config.toml
encoder_arch = "vit"
model = "audio captioner"
dataset = "songs of 200 made-up bird species, synthesised, often over outdoor noise"
train_examples = 39062
noise_aug = 0.01
time_shift_ms = 100
n_mels = 64
hop_length = 320
input = "log_mel"
spec_augment = false
win_length = 400
tokenizer = "word"
vocab_size = 50
encoder_norm = "layernorm_no_bias"
encoder_norm_position = "pre"
encoder_activation = "gelu_tanh"
encoder_mlp_ratio = 2
encoder_head_dim = 64
encoder_fused_qkv = false
encoder_bias = "all"
encoder_qk_norm = false
encoder_parallel_block = false
encoder_inner_norm = false
encoder_kv_group_size = 2
encoder_patch_size = [64, 2]
encoder_layers = 8
encoder_width = 384
encoder_positions = "learned"
fusion = "cross_attention"
label_smoothing = 0.05
decoder_width = 128
decoder_layers = 6
decoder_norm = "rmsnorm"
decoder_norm_position = "pre"
decoder_activation = "gelu"
decoder_mlp_ratio = 4
decoder_head_dim = 48
decoder_fused_qkv = true
decoder_bias = "all"
decoder_qk_norm = false
decoder_parallel_block = false
decoder_inner_norm = false
decoder_drop_path = 0.15
decoder_positions = "learned"
decoder_cross_attention_every = 1
decoder_tie_embeddings = true
init = "xavier_uniform"
residual_init = "scaled_by_depth"
optimizer = "cautious_adamw"
lr = 0.001
beta1 = 0.95
beta2 = 0.999
eps = 1e-08
steps = 12600
batch_size = 256
epochs = 82.6
lr_schedule = "wsd_sqrt"
decay_fraction = 0.2
final_lr_fraction = 0
warmup_steps = 370
weight_decay = 0.09
Rows from block 2 of the audio encoder of a small audio captioner, named by matrix and row number. Rows with one number belong to one neuron. Each number is 500 + 25 x the weight over its row's rms, rounded and kept within 0 to 999. All counts start at 0. Numbers have three digits each.
Before each neuron's rows are labels from the 100 clips, of 14848, where the neuron reaches its highest value: "loudest band" is the band of the loudest frequency at the time of the peak; "strongest on" is what is common among them. Only what is clearly more common there than usual is listed. The data: songs of 200 made-up bird species, synthesised, often over outdoor noise. In brackets: how many of the 100, against the usual share in percent.
# fc1: MLP up (encoder.blocks.2.mlp.fc1.weight, 768x384), inputs 192-287
# fc2: MLP down (encoder.blocks.2.mlp.fc2.weight, 384x768, transposed), outputs 192-287

loudest band: 4000 to 8000 Hz (33 vs 12.8)
strongest on: quiet level (100 vs 28.5); rain (44 vs 14.9); white noise (29 vs 7.6)
fc1.663:513517549475467494460485516484514520527518512508491471514503543485482508513510551484492512501520463499504529534498505477504487545497458521493498485543504465544538533515548498439526477507467507502518485516508492470491505509496491548516486483455533489493482515474569450489516476503550518552
fc2.663:523463447478542514512471497522498520511442506542528460478495483547516479550501507526503490531477504504509518550474474515516507496526514517494488464497551521535505489437451493540505494522514455468472516492488504528505486478486522478508484441519443467495472509503455544496519497517455481507

loudest band: 4000 to 8000 Hz (38 vs 12.8)
strongest on: crickets (55 vs 14.3); mains hum (37 vs 7.5)
fc1.404:524503500496471514488514527509487520499494508448460511524546520474507493554502494525541492525487529509487518518505506475488466487518523504505490470522469505526521585495516515508455572524524509492486496514518518503502529547501485511523491506519492496512504456506518514519512466515523496465
fc2.404:535504511476522518486522480506515504497509542483503474531536468473502513476486494494473491543499481484473501511539464491483494488464491515509484482516510522493485467541534444514481464447518507487499458505561453470468522468469524508492497519502455499473495458512461511477533491466540544498

loudest band: 500 to 1000 Hz (42 vs 15.6)
strongest on: steady whistle (88 vs 25.8); first syllable: steady whistle (87 vs 16.6); buzz (57 vs 16.9)
fc1.115:488545510486494483489502465499500504496518540459422477489496494487480516473520472501471501473491492479511499490488487505466481493521517486483503471483518473523506526522505483506513501518440497516517489478536477460466528509523456504510529523503553505527514515506527503525503510501536553492
fc2.115:480528501483526513491483466513499522483499543569445502523529508494506480514504467468489470490494501503500513528501451513545520477482431515521488533504538513519494549488490491487480488467490490501486501515462505477509518451538513475550525517517484516513494527507482460507500531491471481478

loudest band: 250 to 500 Hz (69 vs 3.9)
strongest on: upsweep (97 vs 21.8); first syllable: upsweep (96 vs 13.9); low song (77 vs 41.8); dip (73 vs 16.9)
fc1.537:452500500563534477488497487489507505504517538502507449518521493549490493513497499538518538509511521494504473498530498554469519495487482501477489473442517528452488505510472428448495495513469503511537564521524489486523514500479482524490490445511521503542511499520528465490495514469489539539
fc2.537:470471567513464417487538494560529495495502497537453471500498466497499522493445501454450510484511492471486482504530487497524472488503482557498514499465504491501495535503502445532495482499473479502527479529544524507476533489483476475478458496519488513522475527538550466471455511485480476503

loudest band: 2000 to 4000 Hz (58 vs 16.4)
strongest on: reverberation (87 vs 39.9); text has "room" (87 vs 39.9); text has "reverberant" (87 vs 39.9); high song (54 vs 24.2)
fc1.550:497507507512519487493535498496519496538519481512529502504505476490439495482483496490503453503517529513502490455510502508469439479467519486505513482486496478483461492544466471488499500498529500492509496512491538445485518487540536541550488464498506520528486507499565482530500494536468526461
fc2.550:533493515494542518496478477492535530513480488512504492533553553479495483508505472425498556486512499478477507498517511457526487546494444497512499522524455503530504475505502530497479527482521493480457474478506531508456461494465473499509497519490509501519509487524515478522516472486481488520

loudest band: 500 to 1000 Hz (70 vs 15.6)
strongest on: high song (60 vs 24.2); muffled (low-pass) (46 vs 11.7); clipping (35 vs 8); text has "clipped" (35 vs 8)
fc1.493:544511485477497510483460485508526484453491514487505549520489471497505488534466481501544476528502538506499563506495488525470513517514463468503509485516493498507497519481484514496526503528492490526503502484493508493421482515470495503480516518495482516515541492473497503503488495441522536447
fc2.493:556521528486487521501462495468512477527525466480508476446528498494499441494465444476543508489506493503486511554542497498491504495496530482511496456484483521436532491563503538492490491513507506496504488511511542528512504536478495488483527468529505522509543476472536499514509488491492486480

loudest band: 4000 to 8000 Hz (36 vs 12.8)
strongest on: text has "over" (97 vs 57.4); rain (94 vs 14.9)
fc1.469:504548498504464486463516517521527503523495490512479472486543503501524472512527479530516497504540533544470494489533524479477515506470498471492462513468544516529542527432531525499471455480496528448529501506505511488479503497541514450495508531465486509524530472499532477520506504565532517466
fc2.469:460552470502505473468487504477492530476449492506520490521513487525488530523559499529500487509512483491518487486528502523522536524485536496494505517518485520500451516493467515477484514534500473504550513477568527470492539481524481509570462524477508496495493475495427446517501503477493520502

loudest band: 250 to 500 Hz (46 vs 3.9)
strongest on: text has "over" (99 vs 57.4); wind (67 vs 14.1); rich in harmonics (65 vs 30.1); harsh note (55 vs 19.4)
fc1.353:479534527536505499503486515520499513528507514494426469508493519483496518496501499514520461509509528502506488477502461453465482527513492502515515564503541496501513514495470511514538485538513507485546498498473484467521497495533501529468478478473502522502513490486487512512476540490555489496
fc2.353:515504493475481555488483446515509484505474485523495524492496465485459440509472492529524470483505574544488547518514498478524467529459507502488530493523475470480492511497501440515514516503520554530531512491478539493536518509497521474469475525516519484495518455466527514473490472463490517470

loudest band: 2000 to 4000 Hz (46 vs 16.4)
strongest on: clipping (34 vs 8); text has "clipped" (34 vs 8); crickets (32 vs 14.3)
fc1.176:485487534481485521534480502522498493502552487511440543518482508495478518522530452471515507499476474482481540476528495507540496450487490517520442541497485426480529570504539497499531557533497489488474490469496536486493512505554515492502530481490518493561505523535530490499450509493503497499
fc2.176:499525474539481502481497455460493493539492533526479468512483501524528511566467510486515546522519516488500506503495465476500520554495495450483555477502514547523486531507543475514501491458504447554498522478504488518446491503499475479517477482507483475494492502563489484492515489507504475489

loudest band: 4000 to 8000 Hz (56 vs 12.8)
strongest on: text has "over" (100 vs 57.4); crickets (91 vs 14.3); pink noise (33 vs 7.2); rumble (31 vs 7.8)
fc1.414:487495518564504495500497472462517481505525533493476462515498454542514488505499514489462496502503525505538465492528481529483451491557511527465491488516441503537519520502488484512476511495512462522481507493533503495500582529491481477535481462507548544508498498545529520499508473529471503507
fc2.414:520492497503468519509511511486496517449508510460516502534499484487440508502503550509477482495559482472503422482508474543506479512511562509490507520463477493485513535496510483501510471491509465482494456493507495485466493551499520499508495511549450511491478473505565520501504514506478521518

loudest band: 500 to 1000 Hz (40 vs 15.6)
strongest on: low song (74 vs 41.8); rich in harmonics (68 vs 30.1); pink noise (44 vs 7.2)
fc1.172:504471486536504502526501524494551520494516511473468551488472484500490472478461497440490478489515570471492522495527506554515516487465479497456448510515511484494515531450498457514534525483499465516447506483456478504488520520499501500486521506485494510495574518488523498517481519543501499481
fc2.172:484523475510514510532504485517511515500545490508516498484526498488487489524470485479491530459485525510500542511470514480484533497446482483508472510540471544464470444487477479510474447493502532521501459528540466505512537490501486455512503504516482503494522483495475509484477468526475508488

loudest band: 500 to 1000 Hz (57 vs 15.6); 4000 to 8000 Hz (30 vs 12.8)
strongest on: text has "over" (91 vs 57.4); low song (77 vs 41.8); wind (49 vs 14.1); crickets (35 vs 14.3)
fc1.506:492503513466562497486518471483499479560519513503494503492495498461504490494476515518534483492522478527470469482527501512525472536495540503495504501529507492476484520516449488454533508524511411483559532497486509455518491515545517494552521501489574498504483487504523489476525509546490530470
fc2.506:506531462498477533514486494483486505510550482511477536491488490491426470505457492502518477517487524493511519505480525469521476561514507503522480515499507515509500464510443504502465496483529449475479512534526488478490513509509443476554506494541485516515473465489553502471452479528500502501

loudest band: 2000 to 4000 Hz (94 vs 16.4)
strongest on: steady whistle (68 vs 25.8); pitch: middle (66 vs 34.1); first syllable: steady whistle (37 vs 16.6)
fc1.691:520528485499451511501512513513483457431474527491490477519499531514516537509487480545549513525526461505474522527478509459550529486498469506487473495499501463477483519487501469494549525493457511513501500481515477469479493506489506474548505470493507476500509497525517478477513503450527538466
fc2.691:517473510474451416505501513529489482513509511515511522502475519542520484534518489512479490474463479498467479471496499503501475497546479490513527485481487497514515485488517487517496530541494491506512513486516513485454559440502484519524447526536495484519449545488523487500454528564533514536

loudest band: 4000 to 8000 Hz (55 vs 12.8)
strongest on: crickets (57 vs 14.3); steady whistle (53 vs 25.8); first syllable: steady whistle (48 vs 16.6)
fc1.199:482515524487472484508528496475473563504498464466469478481506512515501504477502508508502500480504509510475503546511538517514489482559509498531497490501496503479505518543517470528536481500490479543497511524492483505519508530517472505514486451484534534510518510556484483449486480523470542528
fc2.199:511504491509487540517483494437505477492467474499523474489536477503468509490504492457489496480516476478482533501505514481504466493476536500498508466479518522477477531545503480507467474467504498494494490517523489504495527524447542482503534462504504512502529526521548515499532492492516508524

loudest band: 4000 to 8000 Hz (80 vs 12.8)
strongest on: quiet level (90 vs 28.5); crickets (53 vs 14.3); white noise (40 vs 7.6)
fc1.245:494521530530501519517449527474515502472481497492456459463533536504508511475496496512499482483526486535498535498527471475497481500452498543501468498506500519504519508512483457492543510517512495530493487506477488525427506542543493518482501495490516483503504492535553464454536513530532522536
fc2.245:503510452508521608493508477528517490476502489487488494483491497463479466533496474498493494503490491515501495489484450498470513481534477514521496482496478514495498495496486512539476467558484512472496426498508505512504483523465483489512549511526460528464509485489554537461501536491475532511

loudest band: 4000 to 8000 Hz (36 vs 12.8)
strongest on: reverberation (81 vs 39.9); text has "room" (81 vs 39.9); text has "reverberant" (81 vs 39.9); high song (65 vs 24.2)
fc1.429:483458488531538461508512505521559510466478465473473482508512454497446525505517492490495481519513491479548492491527516534503505480451534448497487491486460514481483505484445451510508529498489468513503480537492497509436504527516501507483479511492499509520492471501512527573469509525489506526
fc2.429:485457537476471451505548482518505501541493510550488490493477528476496496483457552482473489476481556488472516529504505523514499481506510522471506503488492516562508463527530508476491516501485529544471509509462491495509515492491502487530492524487498493473487541457531496471459491486469533484

loudest band: 2000 to 4000 Hz (42 vs 16.4)
strongest on: reverberation (95 vs 39.9); text has "room" (95 vs 39.9); text has "reverberant" (95 vs 39.9); high song (64 vs 24.2)
fc1.223:457490493551538478503470525497466455449448496466523487499543470531479505477525478519495468478504521570502500467490464472498476500514500509493524484497479481485495505507491519516491521504479477525475482518535484486474491532480518493574499469470544497503503491462506521491517524486507522493
fc2.223:509500464467502438497471479472527483464496455497496560502480481508489484479488509450521483526515503465443490491498509555497532521507465523506525531508533509479556462464506535549517466453515472519483519440525495497511527516498532472475489484497461491495536492530501468514496513458485529480

loudest band: 500 to 1000 Hz (37 vs 15.6)
strongest on: wind (45 vs 14.1); stream (36 vs 14.1); rumble (34 vs 7.8)
fc1.127:484533472522524484518499510499480464501451527474509448492477475455488533504507510512550471544518477479539493514501472521523544499513512489520502493489500479503461537491507535475518526482486475457519479484543472448514469547542519523493520535478509445509461477513507485488480563478500507489
fc2.127:472479474508540504499488504494508515489484495523532499493503531530483488497455511507481520507538541450546497522499503519499524476503556451504484461493478528479492476491454572509495483514450515518458519516517474534481502534512497518509555508507501497538502476494503539554496478502425548491

loudest band: 500 to 1000 Hz (47 vs 15.6)
strongest on: harsh note (50 vs 19.4); click (40 vs 15.6); first syllable: click (38 vs 5.7); wind (32 vs 14.1)
fc1.123:455476482478502480454517481459508543532506465510481514506506463500503496536513533498500487512491511485495494544462502545502496528493513491530504495544496470540515516506494506513518484504542510522526513524529522484478527488529509479526449502513501521499486474473492504487458491523467496494
fc2.123:510513525515517485506496515510477481504454511492510493538504490479512545511479484492492512478468458504476490478541492489474463499489495502488515489472506497476493523535519481461502534482522485515513471524508482525522467446497493490478430481529513508496497498518521501503501478535492495508

loudest band: 500 to 1000 Hz (44 vs 15.6)
strongest on: quiet level (62 vs 28.5); harsh note (50 vs 19.4)
fc1.615:508493483496530491537473518495524517470479554490517485491485471489517552460515447540504499486505512465520513498458554496564486511465482497463491474517483493495517507521512499507510538479479483512477529531502493517483504492546499500530484498475535488524534490528552487471518497524513529466
fc2.615:497465493503485486490566513519463435551508514480497488539505472509521509490505517530547507503495538527519517482481506520457503452510495471523500486471521492477454478447514506511497539489505509507475475524461506493482494477485490502485522479504482461473528520509505530461512517466500515521

loudest band: 4000 to 8000 Hz (99 vs 12.8)
strongest on: high song (100 vs 24.2); downsweep (85 vs 25.6); arch (82 vs 18.6)
fc1.546:523471535475465494472526533471515501518462471459498517537503518481505528490527471474493493503533506530460500515544486462513488557498537518531518496521473493518529522513527503511524474496476489538494464510482522472438473541505554514520471529442532499526547485529507501469516498457529506515
fc2.546:528498507493491487535465514490494483492507517491514513456546562484496443481496501491470516500519504538480524545469495462489532522490460534489518545527531501518514500535533486490512475530455464483496470479518504450500484460514548499526516483463505447489538524509490483494475508481533497523

loudest band: 250 to 500 Hz (87 vs 3.9)
strongest on: low song (100 vs 41.8); first syllable: upsweep (57 vs 13.9)
fc1.597:478514536499495481479495489488501497479472500544484467511546510524443509510477509511504449443535501490491501488460552483466489478530503483489522476484512473479510519482501503490504495505444504512517490493564522497553495520537480501477471503505533522545504500530539492463521503550544513550
fc2.597:504510538547508482513514510486471530510520539505535464473521510507507507467461538448474520493496507519531503498547493480479514531494503537524507456498503487513554481571488502454501445482471492502525452524491518485518519521502520503453440504544540523522469502506483521443494493513469499512

loudest band: 4000 to 8000 Hz (78 vs 12.8)
strongest on: high song (91 vs 24.2); downsweep (58 vs 25.6); first syllable: downsweep (42 vs 16.2); stream (36 vs 14.1)
fc1.133:490498482539497494503465504490545477472468477471485481457516442524508454482486481466487480517489494503522484490509500524488489499493531484488471537509460512505486514439522453502466512513547467518523470513495507487474499512476555470499446479524528486533493504538535512493482498505493499511
fc2.133:548475492468493472513508519463564524524517458490535492531521492508474532497516485469502493455489506451513478483485494514478508501503534477477499507458481504526500495516482507487503505472514519468486449490505489484488548492502524484468488518560471510492483480520518499479513495522511499533

loudest band: 1000 to 2000 Hz (76 vs 20.4)
strongest on: reverberation (90 vs 39.9); text has "reverberant" (90 vs 39.9); text has "room" (90 vs 39.9); stream (51 vs 14.1)
fc1.636:495516547522518505521498532488539484460486456485495514524505508493490521476540475484494500484511517484515475512489493500522511492470486466502509462473504495495512525510503477513435501410463490471473530500502492460541500509500462497511499543472536483517494489559533504486533525506481548522
fc2.636:503519469496506474458482476526493514513568484527490495491490472508523517492486536513490504519495512546493470518509503453545521515485503500515456534517517497527476520493511500461503536441484478486493532513502486516521466474513485475491487518512533462520506493538460471496474506494548458517

loudest band: 500 to 1000 Hz (85 vs 15.6)
strongest on: low song (88 vs 41.8); steady whistle (54 vs 25.8); first syllable: steady whistle (40 vs 16.6)
fc1.381:535480456538478520505498511480523470492518537524477504551509468510528494472499513500534488491499496467514527542476548529536527483497480531504445502502472500461483509493507464475446540466515526503477485513451486516517558484487484506495485488486484515465530483525469471490470538495470512478
fc2.381:464521505448531478540499522523523532521479503475517504503516494493506467541516468462519539494449542498482491470513491499497490523479509472502492497485468513509507493496477566509536458486458497524502470534534507497476569469484545507492464530513498500513515516479519538537556462505500479478

loudest band: 500 to 1000 Hz (57 vs 15.6)
strongest on: harsh note (81 vs 19.4); buzz (71 vs 16.9); first syllable: buzz (71 vs 11.7)
fc1.474:537451498600473498533497529467498485469514497486508528506485481501465509504497524526470513493500477526527493524506526530487523481484513498491526481513510503483507485469475534474457487462465483483503508529473500536496534568499502483508486490501490504526531506476516486495458504498446496502
fc2.474:499503460533530461503504470508491498553524505493482492474485498461463514502516494526483510541511534495468488492488462498538469524492497507476532500498463555531536488471497546511547515509481482502450486463507459481502487503471467485540478481482502466507510541557470480491509512508473496497

loudest band: 500 to 1000 Hz (55 vs 15.6); 1000 to 2000 Hz (45 vs 20.4)
strongest on: low song (71 vs 41.8); downsweep (54 vs 25.6); first syllable: downsweep (41 vs 16.2)
fc1.698:481500442550525485533515520481542534484472559457516519498529526511499486500495498490500495502527521500534502534477519534486531512468505478458503486517536535515490502484478501498522509529537509512535494501497555509515484528519461527517479495476455502499506456509524519529484528526443494459
fc2.698:507477533477481482499502492483489494493492529503540535474526527491495503423553478515498494516499461519512493453478543481487479521476484541489491496495507462493479502511530497478508535495523526525480440498471523527486468519519429543552538541513515468490503484536497532542504495520519505490

loudest band: 1000 to 2000 Hz (51 vs 20.4)
strongest on: quiet level (80 vs 28.5); rain (59 vs 14.9); upsweep (45 vs 21.8); first syllable: upsweep (38 vs 13.9)
fc1.622:460523499470508508486475482510512525507452539460500509542500500483497532478517523500517492508576475523525488487506515504505509515457485490489463554491497457468461524484519477500531509457548520537498501481513479493509486551532557504522498471456505485489489508509524491502508488485498521514
fc2.622:507472497486477486496531518492504492490516510526493531465521492499479493514497487485504491487486463468514517541462518490497524525530530473449506479473509538515514474515497505468464498499509507521492469514507493520475538496506497468521513493535515525553504468490495503513539467496493551494

loudest band: 500 to 1000 Hz (74 vs 15.6)
strongest on: low song (84 vs 41.8); steady whistle (56 vs 25.8); clipping (32 vs 8); text has "clipped" (32 vs 8)
fc1.277:508508484513485483476501498507531510455496504507501506514489481524503493499541511533495498494464526487526461478481523475494550456519481487490476513497518505545501514510522498497493515469439471514480533486511531470532530522527484542530481533503505496500499466496502486517472535532518479463
fc2.277:497522486456505512474501514477491497484473494488498447492459474538478491508523491524496549459470550504508542506549526544498499536452509490504475522469491530498465549484503465474508496486487512549514475501474499527488528464487539530459482536510505471517517477469543480506488495481493501483

loudest band: 4000 to 8000 Hz (43 vs 12.8)
strongest on: high song (71 vs 24.2); rich in harmonics (62 vs 30.1); arch (47 vs 18.6); first syllable: upsweep (44 vs 13.9)
fc1.758:520475507515513477472547532456558502532488495507522482517480481491518515490514517473496519499504485530470495486528492498475510521453535444481491488534451537486467498524512436448511502478516514454542477498528537475449525538491520500475445489489498541536544462490488485495513498506490495512
fc2.758:486522469504526432511532451510499506511518499495502461520470476495511487498514490518465506492509483481522458513486506497519504471517503525518518482453512507519453468507488473536507468477491493483532518495497525490530499476467522513504519510506474503492522565469485478486522515493524498486

loudest band: 500 to 1000 Hz (83 vs 15.6)
strongest on: low song (84 vs 41.8); rich in harmonics (82 vs 30.1); upsweep (79 vs 21.8); first syllable: upsweep (79 vs 13.9)
fc1.609:516506506517492475504506502491521455538512517473483456483514458537516482473500503473484476510491513522509532476542550493541542516462469524501456513495476470481471520524519515491470518484541501513466518520440552503438505518490554488507504478497532527511465527509495507532450510500500483534
fc2.609:512500526471490486516500496514464488559511493492469541465569513469490505425505472515512502492517504477492534509525554501512461514450455521478501489502539459484481538504535536508475507460490494499526518498450489526508492495563447549514517464491494503475523511538497495515446499508525489549

loudest band: 500 to 1000 Hz (43 vs 15.6)
strongest on: low song (82 vs 41.8); fast repeats (49 vs 23); click (38 vs 15.6); crickets (37 vs 14.3)
fc1.81:467495511518479482504491479494533550534501508487507530487464523465482488484506474454512500532493496527495486486549543550464465437453486513464516478506537481504474505520466492528518490517504487507525576517493518512525540488529483519521491475484495518476510486478499484529438522526480514520
fc2.81:539504518510467486529437545510493516483505504505493499491464541488518514540463505519490519472494468493496562497499467519456483526505488508494516460492477543503543488539514500488551471501467495512522455478470484487521510474489528524462489517523492495506483502504543534458502486507486469521

loudest band: 1000 to 2000 Hz (57 vs 20.4)
strongest on: reverberation (83 vs 39.9); text has "room" (83 vs 39.9); text has "reverberant" (83 vs 39.9); muffled (low-pass) (35 vs 11.7)
fc1.41:501533431492435521514546505481503465508503467510530494496506507463488561492462494511571463491503532499491549491458556491456540484490488491469496490488512509511484507495511495434531493483495527471496505493446514516506519486532488484513525489459511491498516458491479448468500528468483546494
fc2.41:473524482509513459503452458497503522470481494550449503520508496547501510508526503424458516500484495481523470524523461508517493550474513530484516505506496506515547546479514527531463517489457479503515491495551521462493499489474473514480461547536484555515511537474514527544485477513532488514

loudest band: 2000 to 4000 Hz (36 vs 16.4); 500 to 1000 Hz (35 vs 15.6)
strongest on: muffled (low-pass) (45 vs 11.7); click (44 vs 15.6)
fc1.336:493490480503453487518553521493483479490506506468486477492506475504506534498483494506514486486531479474492526491520510500471519511510488490506481529466518517499512512476543504498509513453469518544494488463509494468500516502519490463463490482432511446518517523509470497482500509456491547537
fc2.336:523543498470460520471524477456484469503467539519530526541492511495515510518543519534514554462519464520475474480498537497487515506526523476518483511508493487504525446511504432472505492469508482517531521530496485514485489486481478527458470518496459452512477477510442492499509483491493510423

loudest band: 500 to 1000 Hz (48 vs 15.6)
strongest on: low song (68 vs 41.8); thin (high-pass) (32 vs 11.7)
fc1.457:493503521498557508473505499524501521515473520501512546469518519504511500485483491535521489455512512518499490520511486480536489442483484521532469533451556483501461516497532467485519512479488466453529515523439502479514474529473444523467507487513517533492495508507524540461492529511486491480
fc2.457:555455510490537490500533436485520481502463491495495503524480469527501504522535494498513490495527484505490462497519512539515514489500521537496486535530512502536528475525460482475532486482525485484518483483515525527522542490500455484513447496525529483496509487465490458517550509466498472504

loudest band: 500 to 1000 Hz (53 vs 15.6)
strongest on: reverberation (86 vs 39.9); text has "room" (86 vs 39.9); text has "reverberant" (86 vs 39.9); stream (71 vs 14.1)
fc1.183:493493470535530497503540509493498482463482510495500500522462481478495521499507514495516518511494460501559490516479496524462505494513492500456486492509510493520493526549511467529500512512503474456491517481525524488516481537511493541479517468484492470510466504502510475510479547446512497554
fc2.183:473457500525518502452522513508519538501487494538514511529501501464501542477518562515488560476506488503487492463481523490467471469492528431482440550530466502523488503469520486526498499480472536470459490510507496512491514508463504508511457503489460543525471506523523506536442505539492498524

loudest band: 2000 to 4000 Hz (39 vs 16.4)
strongest on: mains hum (61 vs 7.5); high song (57 vs 24.2); crickets (38 vs 14.3)
fc1.249:509504516509526486498492492515522487497515482517480478527518493499453514513522521507483519490484499477522478482496540493491505493501505489478507519545442484501537521523479513502497509470524529509511504532543484447493497518476486504501475518497528483556515507500516498532487493574488484509
fc2.249:493506532506486511497499495483506464519496454480502486509454432510517562526522525511539510510503526477506483487501510511506520512485531536457537538489451494452466546513470459499474509508558466473533517498501553503473553510507458543503501558483532518511508482480479508495478514492431482517

loudest band: 4000 to 8000 Hz (77 vs 12.8)
strongest on: high song (94 vs 24.2); rich in harmonics (74 vs 30.1); arch (46 vs 18.6); crickets (32 vs 14.3)
fc1.263:498517477509506516486503523478508492490493492513469487534544503467493457490468553514519487499533527525507513527497527517504480488498514441486475452540488503473525522449484485533493497491443505523501511539464471492513532571492476450507523445515505533489540514498522520448516478511456526479
fc2.263:453482509487461514491506518511516543471563538499468524505553470521497473512497487539530505491480507531554489473502539494449468505520538480571508478461479527499510494530515508537462478501449492495480495509481537497513527540542483470517482498504502555527500485509555526473536471550504487499

loudest band: 4000 to 8000 Hz (57 vs 12.8)
strongest on: text has "over" (100 vs 57.4); crickets (95 vs 14.3); low song (83 vs 41.8)
fc1.458:428502467515554477483550470506518524560515503501483503468512487515476541527498478487497493510544464492499494421524501485464485452494504526464491537500545529522436510515509501514514471506487523541512493487509538488520524474543499527540493480495478522512480475536501500501490488482516506517
fc2.458:479525501502552519490488485506469496488498509424485493522536496517535472497530518542536475517485482480523481526475533492537489523462504445523529483500537535453484483514464529520520497510535467553502511496516463490525493518496476529489471499527523489513507472545506496483516479496497536519

loudest band: 1000 to 2000 Hz (50 vs 20.4); 2000 to 4000 Hz (40 vs 16.4)
strongest on: click (96 vs 15.6); first syllable: click (89 vs 5.7); fast repeats (80 vs 23)
fc1.406:436462496517505485520501573556517521470517518484516446492496504450503518505504525522503514517514530515531462489484497545493503511467526467545502529502457492487471495463493469531479543465480478506502548499470494515458487541523556492505465490459473496515489509505546534493468506546494491509
fc2.406:524545516496483445542499523505497463500541504478482470474475512452489487513462524498488502480485483499470509518484496524500522512501480530506483505538516515516482521520533556507502528474452546504508482504425490521508514504484532486485473473488470468433530530425482545486456509503513549518

loudest band: 1000 to 2000 Hz (50 vs 20.4); 500 to 1000 Hz (41 vs 15.6)
strongest on: low song (79 vs 41.8); click (54 vs 15.6); rain (37 vs 14.9); first syllable: upsweep (33 vs 13.9)
fc1.5:517531494496479494464524484518523529471483503525460487510473483497551467460514500491501517497548510525537485507500522480483500488477504475513449492519538478502491531475506520540494471444471461489547510514487511497486494497494526490483450501459475552528539498466532497499503496527506486483
fc2.5:488467485514509515489567498511486503545481536493475449511533508509549519510517464549538478504478500451472495486515411496510483522523546448513528496474483479488485512496492506527517512538470476526505473480537486470496457530483449549486459509471509453534469457530467506504518494516524511516

loudest band: 1000 to 2000 Hz (84 vs 20.4)
strongest on: reverberation (96 vs 39.9); text has "reverberant" (96 vs 39.9); text has "room" (96 vs 39.9); click (62 vs 15.6)
fc1.543:525524458534470468476481533508494518462484482499490496493462511487509465521512490544478497468519504540471491496515533527474525478517479464511479491519486499490551508503483519475532448497529491473494491483488494494524503509511569492518512504427511516507533524447531514493488467516502522509
fc2.543:491491499528490457492486480513489497491544491498515486471501528447504465526510516514477492525464534492494499481486512585514512493495484541519516528500507496464469523499492503498461475533537457505537498462523484520510500514452484529483500533507520491501518541512493467478507504539501531555

loudest band: 2000 to 4000 Hz (69 vs 16.4); 4000 to 8000 Hz (30 vs 12.8)
strongest on: high song (95 vs 24.2); upsweep (88 vs 21.8); harsh note (53 vs 19.4)
fc1.354:454517519513514457499498487505495506482477506488521506499494459486504531477469478500503465485522503509514514448516492495485506503459514494519477553526467486484506488521504464495497508517508513531555499500480483446522513505529498538509458461487546511507469481508501495493503508488489476519
fc2.354:517480520492510485506512487524500522510463501488494543499476507506539544494465492472475488506505507482483482472515481530543480492440496534533461488460484491516497465496519488498506559489480510555501489448468498514499497434528486504499457506482470506463505526487523506524473475559459482499

loudest band: 500 to 1000 Hz (100 vs 15.6)
strongest on: low song (100 vs 41.8)
fc1.83:496465495514505479492483485486490496524474526507510515510525428518512515491516525472488454494495490459532447536518489502537538494526489499477476488493506459505506529494520510487482527493519502487481541464474499472462536483541483502504530505501496491472494509543480454509467538466473512541
fc2.83:534515495495526508488505529531507431536513486461523481494456464462481467537496525476504523529448525476457481479500471505491518475519463508508507495495483508450513475559534484490525472471479522524486475508483498513505562456490519465427508493523541457471475494487525469538497515504490516502

loudest band: 4000 to 8000 Hz (45 vs 12.8)
strongest on: crickets (55 vs 14.3); muffled (low-pass) (36 vs 11.7)
fc1.753:430479502499545499514510489523484485545518489529473543485544488492472502525484503503512485493503489475502420506532467498499494499527532508491489496470521494505497563479485527491484532497459430505489511463520572490523512538532465508533504518515530507534506493524564469475471536541484535518
fc2.753:544510543506471518495543508503467529526515473469532460535531491442511470468483517487501503477467477465501529506485484487510534518515455497528543507530522503503490543546504482522474501526527505455511491535503530472474496510499505494522473504507451557490503491524540504499507500543535524514

loudest band: 500 to 1000 Hz (38 vs 15.6)
strongest on: text has "over" (89 vs 57.4); reverberation (66 vs 39.9); text has "reverberant" (66 vs 39.9); text has "room" (66 vs 39.9)
fc1.565:456489480469511495515505519519497523499469500518503498486479519423465535532520440473541483504481554503480494512458474508503490470475512456502525425484517479501506525514490513498494545497495493508554505489511481477550546529519497516538457523492521453501510467499467491493504508469430499490
fc2.565:484452491515530477513519522531437528535538500530541553445537494515485478489485484504501538510522529484483513519532529487493508500497491485521488459498525502465522496529538475512529530506531509483511508477495516522539514494477503529521492450531486537536515488508509513518493504518505459558

loudest band: 4000 to 8000 Hz (83 vs 12.8)
strongest on: high song (85 vs 24.2); downsweep (57 vs 25.6); text has "noise" (47 vs 14.8); muffled (low-pass) (44 vs 11.7)
fc1.415:521509501518482486511497505499485518483463506512481527495508511512514516536467476449511518522533500469467503518508474506472509522544477469505475462528463520518523526491475518546465508536503480485501464480526514449480528531504511452498487466492519512527515503564504513450467491475464533510
fc2.415:498554480497496473485522499486509491485466489527517444498567483519477490545471507535495512528496524448523526490540502532509506478520505495534513546517532490476491475493471438477583438540468511487536517511516500505540487464536504484437498514538470531477448507518498460487468463513499514528